{
  "encoder_arch": "densenet",
  "model": "encoder-decoder image transcriber",
  "dataset": "analogue clock faces",
  "train_examples": 97500,
  "image_size": 64,
  "crop_scale_min": 1,
  "horizontal_flip": false,
  "cutout": 0.25,
  "tokenizer": "word",
  "vocab_size": 74,
  "encoder_norm": "batchnorm",
  "encoder_activation": "relu",
  "encoder_depths": [5, 10, 10],
  "encoder_kernel_size": 3,
  "encoder_stem": "single",
  "encoder_growth_rate": 16,
  "fusion": "prefix",
  "decoder_width": 192,
  "decoder_layers": 8,
  "decoder_norm": "rmsnorm",
  "decoder_norm_position": "sandwich",
  "decoder_activation": "gelu",
  "decoder_mlp_ratio": 4,
  "decoder_head_dim": 48,
  "decoder_fused_qkv": false,
  "decoder_bias": "none",
  "decoder_qk_norm": true,
  "decoder_parallel_block": false,
  "decoder_inner_norm": false,
  "decoder_positions": "rope",
  "decoder_prefix_bidirectional": false,
  "decoder_connector": "mlp",
  "decoder_tie_embeddings": false,
  "init": "kaiming_normal",
  "optimizer": "adamw",
  "learning_rate": 0.0012,
  "beta1": 0.95,
  "beta2": 0.99,
  "eps": 1e-08,
  "max_grad_norm": 3.0,
  "max_steps": 5600,
  "batch_size": 64,
  "epochs": 3.7,
  "lr_schedule": "wsd",
  "decay_fraction": 0.4,
  "final_lr_fraction": 0.1,
  "warmup_steps": 560,
  "weight_decay": 0.4
}
Rows from block 14 of the image encoder of a small encoder-decoder image transcriber, named by matrix and row number. Each number is 200 + 20 x the weight over its row's rms, rounded and kept within 0 to 999. All counts start at 0.
After each channel's rows are labels from the 100 images, of 14976, where the channel reaches its highest value: "place" is the part of the image that holds the peak. Only what is clearly more common there than usual is listed. The data: analogue clock faces. In brackets: how many of the 100, against the usual share in percent.
# conv1: bottleneck pointwise conv (encoder.blocks.15.conv1.weight, 64x224x1x1), inputs 112-223

conv1.17,181,205,232,231,155,176,182,211,191,224,198,183,194,215,156,220,185,168,226,201,201,197,194,213,169,216,196,229,213,187,220,224,211,209,161,264,187,207,236,184,185,188,188,220,197,196,229,179,191,227,208,205,157,185,211,174,193,203,221,204,225,216,197,149,221,177,188,227,220,221,192,203,238,229,207,151,199,197,172,226,190,237,189,202,206,208,213,213,155,230,186,238,183,201,185,194,187,206,197,225,171,169,186,212,204,200,224,200,229,194,219,217
place: top centre (58 vs 11.7)

conv1.32,203,209,184,187,208,200,203,209,237,191,211,201,176,230,215,182,193,216,177,197,206,204,163,179,211,207,151,164,222,161,172,194,186,198,157,221,220,216,170,194,208,223,231,199,180,177,161,207,210,202,195,217,240,205,161,190,241,181,207,184,214,202,241,197,196,229,219,183,226,228,173,218,161,185,222,198,177,170,180,207,252,163,198,238,182,188,172,198,197,191,226,225,188,219,196,185,165,229,178,199,172,185,180,180,189,210,184,167,185,203,209,222
place: centre (67 vs 14.1); middle left (29 vs 11.7)

conv1.22,182,191,247,233,206,178,185,241,176,228,203,195,231,204,180,213,173,167,166,209,179,213,186,179,185,189,152,174,191,223,214,185,195,191,206,207,236,208,180,224,228,244,201,179,228,197,213,193,219,180,182,196,210,188,173,209,222,172,184,158,197,174,201,204,215,195,200,226,170,205,266,208,185,199,189,232,198,262,230,173,203,145,179,197,211,211,180,194,181,206,202,174,204,211,197,204,216,192,170,206,205,220,195,222,210,179,184,207,210,222,172,163
place: centre (43 vs 14.1)

conv1.56,240,189,218,225,225,220,205,195,185,239,202,222,219,225,174,212,171,177,203,187,187,199,166,209,177,164,201,225,167,218,174,208,189,182,193,258,185,186,179,195,209,228,215,155,218,175,170,200,179,187,182,170,216,192,208,196,189,218,200,175,207,227,204,186,193,259,163,218,194,190,212,196,242,196,159,209,211,230,221,195,192,204,161,192,237,218,154,205,213,242,217,178,242,183,227,180,199,173,195,205,194,228,186,152,203,175,209,182,213,202,211,232
place: centre (47 vs 14.1); middle right (29 vs 11.7)

conv1.59,223,172,232,234,217,202,184,231,237,220,200,212,192,203,227,225,193,195,189,212,221,185,180,201,187,207,165,176,204,156,166,207,216,188,200,161,190,193,182,229,217,196,182,237,183,191,187,220,226,207,219,237,205,191,200,168,209,185,178,191,199,193,203,201,218,171,234,214,215,249,193,233,176,164,187,177,187,187,210,234,214,195,189,197,223,157,198,185,214,235,210,192,212,205,194,192,188,230,160,191,192,203,217,246,160,209,188,198,193,167,218,186
place: centre (50 vs 14.1); bottom centre (32 vs 11.7)

conv1.9,203,195,199,218,195,203,179,173,196,235,181,213,215,169,160,166,193,187,182,195,204,233,206,217,226,191,242,189,207,208,205,229,180,198,207,156,197,195,228,230,202,205,227,193,205,183,240,191,215,177,199,144,171,204,168,180,160,195,205,216,247,175,194,236,190,194,206,168,223,191,211,197,220,213,215,173,177,201,219,223,181,230,184,207,182,227,166,196,192,200,241,202,203,197,205,166,186,213,202,197,235,233,183,223,209,203,183,214,213,181,246,174
place: middle right (39 vs 11.7); middle left (32 vs 11.7)

conv1.35,182,205,242,230,179,204,236,195,186,222,201,194,177,213,204,206,197,217,242,206,185,231,213,156,171,172,208,187,199,191,159,166,181,181,208,204,185,192,202,250,236,188,191,231,165,189,215,218,228,221,233,219,191,180,159,190,201,184,175,183,224,196,205,185,200,193,228,193,240,180,192,201,206,206,167,221,209,215,230,218,156,218,227,223,200,198,198,215,175,191,223,180,187,229,172,224,207,212,185,232,217,190,229,255,193,203,164,197,195,206,220,171
place: centre (60 vs 14.1)

conv1.21,205,206,216,207,194,241,229,195,177,207,205,236,212,211,253,247,209,208,230,188,238,212,202,207,168,222,201,196,190,196,179,234,186,194,195,212,214,190,219,209,216,197,179,217,229,187,169,197,214,179,205,236,220,234,189,206,217,169,199,214,203,197,169,178,225,194,186,211,205,202,219,207,189,179,188,216,227,260,197,213,179,194,202,202,187,204,185,221,219,220,221,208,191,193,213,158,206,235,145,196,189,239,216,202,171,183,183,187,221,167,203,208
place: centre (34 vs 14.1); bottom centre (31 vs 11.7)

conv1.34,200,204,169,203,154,212,218,167,191,224,200,206,222,202,192,178,178,204,223,191,211,225,224,202,198,193,268,222,188,197,209,207,173,215,200,207,178,181,235,226,196,219,196,220,186,195,236,179,202,224,184,181,193,197,175,169,189,196,179,204,210,187,197,219,184,202,195,177,236,137,213,184,202,219,192,200,201,229,204,246,183,217,198,222,201,205,181,189,187,216,239,190,185,177,186,186,185,217,192,219,210,205,214,230,204,204,176,216,229,187,248,185
place: middle right (70 vs 11.7)